From a checkpoint of a small rotation predictor: batches of 384, trained on rendered scenes of toy objects such as cars, trees, mugs and chairs.
Rows from block 12 of a small rotation predictor, named by matrix and row number. Rows with one number belong to one neuron. Each number is 500 + 40 x the weight over its row's rms, rounded and kept within 0 to 999. All counts start at 0. Numbers have three digits each.
After each neuron's rows are labels from the 100 images, of 14848, where the neuron reaches its highest value: "strongest on" is what is common among them. Only what is clearly more common there than usual is listed. The data: rendered scenes of toy objects such as cars, trees, mugs and chairs. In brackets: how many of the 100.
# fc1: MLP up (model.blocks.12.mlp.fc1.weight, 384x192), inputs 0-191
# fc2: MLP down (model.blocks.12.mlp.fc2.weight, 192x384, transposed), outputs 0-191

fc1.338:477453493586501546523471469550497524501472510465551471494490491486479559557460510464439550431518424485523446447454490523508495509499479508582488526582503535496484504559550447539520440524474514472524464543455452513472556521450464516493380487544461431519591511449465532522498490546513441515443466501481517511470486447559505538429440452507465502504504518515522516523524591534464594442507474470439556527539455500407506497580553501483491470476491486536505548534444486476502519492579584547522590519537521482587469494506444488509472491508494471500496534534490611463476506487480442492
fc2.338:520614490368457506489525504456496463478507487521458473437534541527570480397509511535508454559469531528543568513529539556601522500483514532420490493497561492481471545460458527450445560505548460471508476484477489510506447516560514523486514523472490509521445464518517427437533500473448484486456495547535420505512541496480535436501512497368508480473494493511478497508429461503468478539503557546560497459443526507623541498452425552501445481509527496560505502446484496497470431498486479474462447445563524516476500439540565513512522533498495479472507465443531474531534518509494559531
strongest on: purple object (36)

fc1.58:485516547538519468490571557475443440470538509538459516438508455543498382535553536502498552570480497496428512490564537511424508477532553454525496585464508573511523509498371465521464502553523512521472556537397477487507556514528492485480491545492500477421478503539566533504532549551499413504523560462516511423560458500507538538523535505533501492515532498527501421466495504581509512500551500550533524438471451504497512450456467528506513432428528537503514528544538487514568458547434542490452509465486501485460585487451526504437516515492541502435438468465511517492532528515540439490
fc2.58:549501403496488559464513492537490484558467455477454472617515524479536550496503560488476432476539450466531597443468491534473474504518473452495475542562541522498475496520575498435508509453552453516475495446520411469533552453511440515534516493431507449421502560483479513511504447490486486547515548533509561532435514486498487522470521481447481493479501495519500569506542477445493492516392460469503521554493586548541480469499537556489482478491469515564537541465598496439427554446524492477561533476482518531463510477542443441455516499500467502425387523497504495498479516563509458548
strongest on: white object (41); its colour: white (27)

fc1.126:553436425459554518470481507531525516564511535494399432444489474508467549474544565555502476520468448478465524506463462469437536477451445517514524445534507468532522505514487494576496473488525494525472535506510481485471396486524505547521542446540531477509542523470533479473445539486505465523517557472497549508459455462530467493464454511396502501464521499469479493544473482468447549409442435550448527458484470480492443465541488486464479519468538487490467484509429496460542508469462468506432536392569457482451477450484490479598498559543576492545527536496490508491536603473399459539
fc2.126:464517514470483525516506504529594482513519541559548473455489466428441510546441451506407516480484542522506498491525513555506509482494519511514463491574531496488424489508487500475408535534521541448472473464403493543520518538485489494492440499455503451513499526483526483493610416529468522454473548532510465472526567536422485486434569556517449500485574509505472475463499505460505526454517573466604496486500527571528498520466499537457530500522484452475550492519593543566531525496492501511574467559538528536507526513455502509448428456432501552467470547452504598463458438487557533432
strongest on: light from behind the camera (65)

fc1.297:550537523549481436557453528520463517473484502536483498460509501518478500457496447476489470493581473476557509487443508464479575476550467515556567502551519521441476472488541514427538370568528502477434496512485405447481569508476488500519560446499459522499532556466554477468502567579545505443510469465491540480505490513502548477493515444480474417558571460565483535423509538505513573483520462495486511486583462609515519451507542502495528504470510512497545510511494491492534529468446507522557431500565515470559520500444481482474505454570474492518473551534387486438498558504482458539
fc2.297:491443470491484546536485500437534542474487459527488486462495536399538506505568486543505505488517455518501546515574506564580471456484546479427440536517513523486488549509482493542494532532532494503514515458517495592450439527501466493527458468510465448495459496460508516509452410493494432522390537561490451464469512520541482416497530496438483496488499510467474508513443475458478455467515504572502507530481507486587457577497531478593452441514500399487516517550571469516513475511580480491463547456498443519464560541604485418496580513499493482478512417472569539508473544528483525453
strongest on: black object (35)

fc1.125:493566500478532583586485467511485521472548508531449558455473460472521469532536458562558492506483493584495548476427495538552521501490564482565530485531521511568453529477486531439531547478468481477541540539534521526505519427517515441506507526528465505452552440539520506501528531476501587496565520473409495564463587468503493407477489444536515453497502475478514473536530489600535368533523474490578520531538502475525502561501471528478537511526514454472512519528496542489498483495415449475546440425532498505468522512511539464529568458538493386495459466460502457504485478461465470450
fc2.125:570547499492484495463450484472437511455459527489564482517459538469506500464486484534468541482535505390505476489513456520425457525491515492506462523480512453530558506531462510598510467460504554513459474475456489551463424431466553513460542466473576492566466542466538481527497491464619445505508529484515551505426454545580434557589493458408442494503499497533508499495534482418397512444413503512470500502482523470469487503437565478499485539528464463465476519403487478565439458552538488490469490531519470498485505466461490525462487511430512528470553533444500536495466480512495530431
strongest on: blue object (39)

fc1.23:561529527492500482566491457524470544518462536490511515561540513448490460449574533510396471442444452538453529480518546501469522484538509575500514448525578509521426511463431553471492525486518473404482472501577491495530471531476545506546528436519538544477541489528513572419532486496520486481524499470523524522461475546469521523479491490496480489520497436472454443516458498417528542463502465458464470507491498468492440569575500517467572597546487573488449477510502542432429527497540449413579522548503531561500461500509522563502487445538486505547484482486426468489468462506587435541
fc2.23:420485518500549498500501544448515460493464474515419512475477512493494584483512496481452511483473505470598468498522491568496442527534479462519407436483527480551479571563603469482531502542517465489441484395446538476486554426551539523529490420486508500423492478431517462521546486571500541543444532512491401488558512493513535508520462458483512503488482521523566503472509473543448489462469493486557514491528473555473471552461496500533505525491507503506516482451476543519454531548529494584450477420472440461552528503472446497484569505449475530459485490564599471579470525503410503498
strongest on: red object (54); its colour: red (37)

fc1.214:453463523514548512511521480526452466433476510530531501547547562495563545472465510440422517493465506506585515469491487501545496482578507518490552502494465446478529465461432500514548476483508595475502575541519455410484503525499482495488472510449560457489541509433380545507483529583560449431466509518460527485494451522524509436443518539553492525472493479485520448498558472495571524508509501583613504487501458506548476553544520542461556498481501447526523488514460498559496526502519551588505429505514460487447527480578506472496480406526568478495461492486453566421483513449508500532
fc2.214:435505459442477538496497470532492463544570475538492454428566475482478528561497539443549501458563492452426571508476481461555498554480435489436483413490462468438522430468495457455504490513478450503472437482501435519497522458473535458464522506507478509536483512522571542446495455478450503473462497485573427532476529456413461439466578473438491453536512482537504475554571498553488459527519519487453483489480524458545502511496550541532473538547492490463450509515479506507501498501400485441497509474500478586474507537538424569482451512471489484512615564440515491550501495458482481408
strongest on: light from behind the camera (59); purple object (38); its colour: purple (25)

fc1.183:458487496516526490479468396516486536449472557468530470505519471516478528448509502459469522424472548569457543494503488461494503568536522533464546512545530550590494432506459419533508509539464531537460491614507453444545492564501512509521508548435449468535491473493517542498506500456521435509469473497444526443426530504487560526501476474516506455437470477599501493513501522506527507556517484511557492515592491512514527490493528473464568522530472502540529493477463582501511538509493516516498558531487458529507510540607569503454468493534519559353476443436442534500510585580514514505
fc2.183:521575476414467476529520485512528463587512464498459561536541500464515453572524447512578494546482400556541585500438513568514505563492470517460483546519556539494526484516530520504492547543548470464547505508485544464484502476552488478484564508537496579540445543485501501513494511532520582553498514440486436428459492521473448521508519489504545522473454523511441463495563521510476454431508564464439454523513510481444509574563464461548458535492458517510510510599549469578441451495514467442507423494546561501478500491498474500572515515521488465587429509541503490499479471461460509428
strongest on: pink object (42); its colour: pink (32)

fc1.189:490455509465459486523550455455486557518530481496487484482480504469486445420500433554551451550454496524494533621444463535499514474503526454564577497476515538491497532540481504487498608511491502573438551500427466531526525459466528513503492468539407486470490445449428537405484520481491480455442446533494502391508506523543484593452469559496465519563515511536514483500475535523468443534456535435507551523516511510542511458472492491497508488464479438529572515536399453453495456512411563457477492491533456519464552500509522561502458532484467512428522480524440443518509539476472475506
fc2.189:519433557569564507533470523448454519548521477483394496562521523517485561467522513503473506481489514487510434469502477514448423500479438469457481558551481470541539520482560521429469435471508481545535512469445538486488563516534477494458445429448465507488408531519509489537461499531488440482484583483525496509516473508446467505467513495369488534497496547482480532423475578481530518504472524446487483503502547528502492522467494538583481465500491420564523545443505469509499561516572469575516511551460491540524457503528436521466451496502454482496472476511610492455433432404526482483
strongest on: teal object (74); light from behind the camera (56); its colour: teal (49)

fc1.69:485565486542531549546488444462474575452502546437543537512514513499548444477451538580491486446463506418458478502546493419484523556497466517515441481547497526484496436499491498542563576545449574528425529539518484522519480489478548492551550396524497532505425482486438456468448522560505512556484502514458476471489507514443417533445530536549509513540520470484493468513523531532513474472512480486464573510534566519452427547430505511448521451530467521436493542485472555489474514538482558516555529490591480470541503568493522480475448487507554496498488467588578457526439494574449488503
fc2.69:511537494552395489537517499491536520522484509509454500533506574520546471469525547421511468544470436555493527502484468538500522495482542528512578489449509492548489521485548482524515448454596467479489462488548420505485553529520494500542447512453482427444436556452471563458558557482505490509494439509521502525516509560541537515572412439510537536456475462522598527489479456450447500542498475482467445481449479550499532538563479518467405474483506473502547474527550575448453577530528455551541529523436524468524517439530490553526534580498588538452476495442505515511533473503478500439
strongest on: blue object (41); its colour: blue (25)

fc1.260:664462455539515456514538561498472489510428475489513520522488483478409527512489542475467521468510544490456477452476573499516509494475458544500508503454540536504460527522603447458523466528568466496506513486539467481440437513515483520521511431507484504472469482514503482445512511510485504438547447475572517461523503575534484457554457428467510504556506535454506488495561489466510510607466480530473471443477507455473496428554547469503457551473528518463478408531455421539544473464564474444519588463463514466542507558455498521509499525516580517487435419491446541538490472525560502484
fc2.260:439526490441462518539473535495446486495496534467454493517531486528548502509552510562508488482540539523543501540520473581522505454496451587506484428499515493481513479462501530499481566444485522481487461508483464568496518504559507439538452430367546517510517489440547485560574445420446514587545549527419436481494517482438554604469524523493442463488478493516493517463460411514497485387538583456508488516499472507525516541496539519455492474488511477538540500440470502541511455496544507587507412581516526528507465506509484537461564556485515513487494510537544451491557528460518460484
strongest on: candle (31)

fc1.377:525584478426493459517512503490527525511481516549488498497476488493569453532556428520439459571496508515520473490435483459441479460537502472510493497476487492502452443515457438444458473506511502519508526552494483510432526497469448428554606514526496443537477508546540488471520478434501524497459431512522507505488451499554472490505501493483522441499486545524582496579485472457525468438522481540481475527490499486466515507536466474430583499515494463540469494453464413501477413575546583475444539468522513439454519472576500547433609509441513468549488408551449491519511491556483431420
fc2.377:465457489483481567508532539480477558541479499444488565458505519477529485513464476445484574494581479526450458509530468517568496545493469464519491439501519516508488469562565490538457480512497460444534467535477580486534536491499507503527498544463447597456510574480555464509502475508496476547421520526462429521526510435466517522469535509537439537563458452488495470472450519495473499531467425407518445447524567501496520537485534513533403490482471463516563537496461521464399476467559474478560503513522492494450515503402461537483531463513569474451541547495482586417499504472450601543
strongest on: white object (39)

fc1.357:482561546527596493520534514513519502498491546434484499492527485562497536493542480545500606542464447511527504552491523482601506519550511531471519523461513528516537396551449477538498481483514481456457527529482493559516449495460528535551544500511517485473536579461479486533599494529610513453493451511479506451539538472553559492470460492516618525516511466438507555507554597525463495496532415514500544531536482511449506488517494491545569594535456433517515494476551579582497519474505504442557512443480492428472493479500445482532559469543512542512541471462518542484474510513467534485
fc2.357:525476511523470513541551464470497480507498549519512564533470518448539465430483512412551391532528500519551590453556519508452509440513450458535484430547536496507517480518507547458477464500532527559488465446522515529489582546500499421438484534524522435503471567503524529482493523484549442514435466541494528505474558567496464482518502509458464511443539521456414483464472487473508461431538556438480524436521563466572495489426485470509397534516472500511494519561493481457476502509542501518504493491527537513521552574487604486518442517454537512465480462588503575500459489475461594481
strongest on: blue object (44); its colour: blue (25)

fc1.200:522549507458563501400480499548526510443490441490513482502490501538463507484520485546433468507508502557530554502405448582472527514551467513455577467541510486509501451549429552444506440492488530453471545464502525507562590422515477478456595457484507448411549431472562508493539531488562442511466491479477507482437490531488504445501505478529507491493554504457542501444521554513507416457488535467534473541573503529526542514536523507489486550538448488443514515499545568459508461483540476498523462443550489472506505493560438527481524538601562495504536507482407557510530534467448436496
fc2.200:483488498469471487530484523478477452508410508525487479554480504537478542485508549545431557486558614497504515460540428469556474502481539479456536455457462500507530507547511486620476516503490482477525467509431445486421438481448510500501467544511554449554497557521499435541459493467534426511439466521536489560508531528549541513551509442477497522496493513549496472528554556489501516508506403616581549490435592481453512545469505478528441519505476520491481471541458490536431553541473567426471537532450518497490514527458597484491480525449528576522553522513541484503497514497508569491
strongest on: purple object (37); its colour: purple (26)

fc1.134:461552492559523509535477560498487489521458538452515516586532450516546520446566528511519507505510518531498555492430489407520456455509499504398416532571481492584451456447515463460489468459477487528520491461471576483493558538523510431520451510482455569445508523533541564509416517536462463439493537482467454381546479516551486472530423488456533473484480489504442502482494416533493475525497455512477533481457489405505529472529545455479492432510453488528464502541517516491436491477517503541561490501512484551414458537499503552544521488523514456450482577435465489501469478521425442488
fc2.134:497505496511466445515532520414581574525436503520476520560534535471497505462525522490520596521462489532562482508495482421451516549494506459533463507437479526476535474489537603513501410457456485445488513511527566491519469502526513507495519598460549460499490478488469455516519445534493455485470507439480529506510531442456478547521467471522514569455501465556528503475433459492458494559505577510526470496518450491509558459519604544506514525451526509489531516504557497574503486504527512457482484484520521496501540479531394426412541462500441536406520527424611517492526533527564541453
strongest on: teal object (36); its colour: teal (25)

fc1.11:503515499434554499452410489488468477552456500461539453526535473486461553450509513564454540466449491491534522523469535462558519521548507510513448465412497458495592524448507449479514457523510490544552424527508510502505438497446481568451538534466527467492538513526540507547492625483544503489545418554445478514528528526498549476446477532516497506563496583469562462542515474580413522594515530472446502484482505531508545495425491522500417532445590457480482506495575466496518463467535489452520527478493538595440505485485530500529500541466554538507543450520454533541459523530473500519
fc2.11:507483523519484422505536429556487433549527493511456497457494474570537491565453491519467475429571523516428523448522502524478488536506469491420494602463464519510476487474462487454511546483404528493465561455507536533396598491556477469527440452529538535545525549442588566480513489556553475472453544507485520504470561512478498520535514478527503518455480498497449467555492510497502438484535461518519505511547518486474524521558505454482451507456513455489469493533439470536520517501456491490507458531520522450447480513474559469448519527555517486531420503433481410511519437441486543365
strongest on: orange object (44); its colour: orange (26)

fc1.71:547514516503437486528509520533512472441462450503479457461536507545471437463543555525489552515460550561481428528508486454449557434538437498599560496484483513472498536513526535531551481471573502520508506494503421470499447497539516570451537457540457472442542437475520517553475456466555484498476488579420467373499527477422476496521489505562441510593557521546506460430501478549535558566561501514544507471550504470478497440512524481545493509510512525465466500582467476487449530514502558529544485446503515509500485472512520447566504478405518443541452476477510548549461540526480540528
fc2.71:489506464511576532470475537477481549559589476466488555512521486506474600476511496534540469506524444461492537455463488580528481527498544491412507529497473499530515525457545484446490540596409469436463511604471542478481488529561430470515510518437541458547491553534533552500501485547484545461550485526465506492543474427545533433489524536484592489401425540489483483540478517464547506446402516531523503559507515500479574557460496482476534557481523491478527531476517533475523550567512499488534528556510598595476521510504521493452488459538493511436475490475491482490509447458485469457
strongest on: white object (53); its colour: white (32)

fc1.176:521511577481519536448595523507440472480449532482590485560484474475568484474483524539477505481550474495471568472507556537532484510547548482450521489515509469562459522416576471510462448546526514538479464503515467485544509454510476520494513521512428466459520541541461529486481545462474495488572445464540458474506512509530498484504506593509560540389511501529419546527552493634450574611486514479437520522499461500415533505485496569447498489476464479484508511522537594541477552503479483472584526432483456509534539519460480478491529523517440531501551506550529471520456523507523471516
fc2.176:531442511601430527488506468475575452572491479454476541492473542522424543522562421465542442504542545545538497480500573571482457491532468492565488494514497537492528488506492502465511529508475449534508550425500444503545558564537509481486485437516475432453459479475482467502498488495462460500428524534500557473495501546526552508512558512440427597529489491453521467502465532404510439491471510491445565485518554490525525527527491436565500438466448366556528560443518453551471487516490556510451494487450492536493462465460496563460417525479541534478491534530515498502521470465494512482
strongest on: red object (52); its colour: red (41)

fc1.16:556514456605536506467524419466576504523473493440500491514529518463608404531510475480525488448457488511458515490567431447562500552574503492510477478504502471427525524540527503478482463510513555417464552538472520542557439516492509489460521487475485488445517482549471554573458478547517550608449570442444475502469484570482547518531478470529510424539513542512499488503536536575515537499500397504527460497580540453437522547506453499492462467493504535532477484493545483458491503463482533545446468446508469512562466466531547550499517450518546473464480446516507493560527476465514492428
fc2.16:496506477481518525440544526488464469463507483480484474412464462543421510479555585516540505470523532536539497528446475598512435377497507486460589464480477514472446502515496514527471502492454491510532485432522468484500514454550506506460459432530487517501452477452478475466492513436484470487539493462480477483491533427490451487435538532444514528465459480508569477503550508426487359539515613520548477517411447473518494460467506486533543514476517497432498524522485531554435432550474513485529528519462509490505552521464536470441477469475572451452568531472571404510517514512530492533
strongest on: pink object (37)

fc1.78:529539503494528498563480396479500500594490474503555484524487540534507454480502519513442447492495495484543478437504458484509438487478496518543457560454449438484501615462481480548440514433396510548518461642410439526520535492489474476489430516497525473488566445515505497514464459454472565478549399504537479511470578478526449508583545513458518546522472505477532502508470452599445540481509497531478465485498502550516472511471494533466509505541493448566492524571428513580498458519437485518558487505511511482475453571515504536445542513514487465537486519507501451527469517472492465485
fc2.78:487442475518434458458580452481458569482527472475462532451518470511503492538528469417524537544518489532533506547520530434454592507505527439518453476490500465487520450571444530440575519484594516479567530463539512463508501519473516504461556484473515451504490533526514507502594516445496481546506514495436488537546488542431511501450473521532483516520572492521441508427435487438524439572416540494475496474515499502490467506541542476530566553482499497470517502440617499447490494411507511476439532453493488556490558444443463467501423514481463457503522465502500568428552438504463484488
strongest on: yellow object (35)

fc1.2:497578478500583491427536506496604476548531500494488521502477487594572566483460492499510479483479531520401548475474504523567495456586494531494486499480451462432563517448491502458540445525474546422534448496544469533525485514527518461517519442575545459458482515493516511503493483567543474561483490531533552459548493474429508487452551451528521488513608528528559462421514488490480436458455562510480488435532510467497440516481561462485475538500478546484418455516515551506434546575491479454495480480553515556453539540492476529438491449487526502507540475573476541580518522486489515536
fc2.2:470431549421524497490458531513414477551435505471495505416526484452469475551573480524516490496550495472382439491516494470526461481469473452522588539568517495483477506474513478491404481535440419468473522456455487512456551464500458511507519523449480491562534486539556501513479514514487532506480500540538512490564505534490514507525449464568481500507468524549505517558524448561548538526485453507542524449505540526488513483442508435526533441503437479472495481496580477440480417487541446476457457401477450484502521450545490463505491562416417537488464411489460484429535498512428496503
strongest on: count: one (62)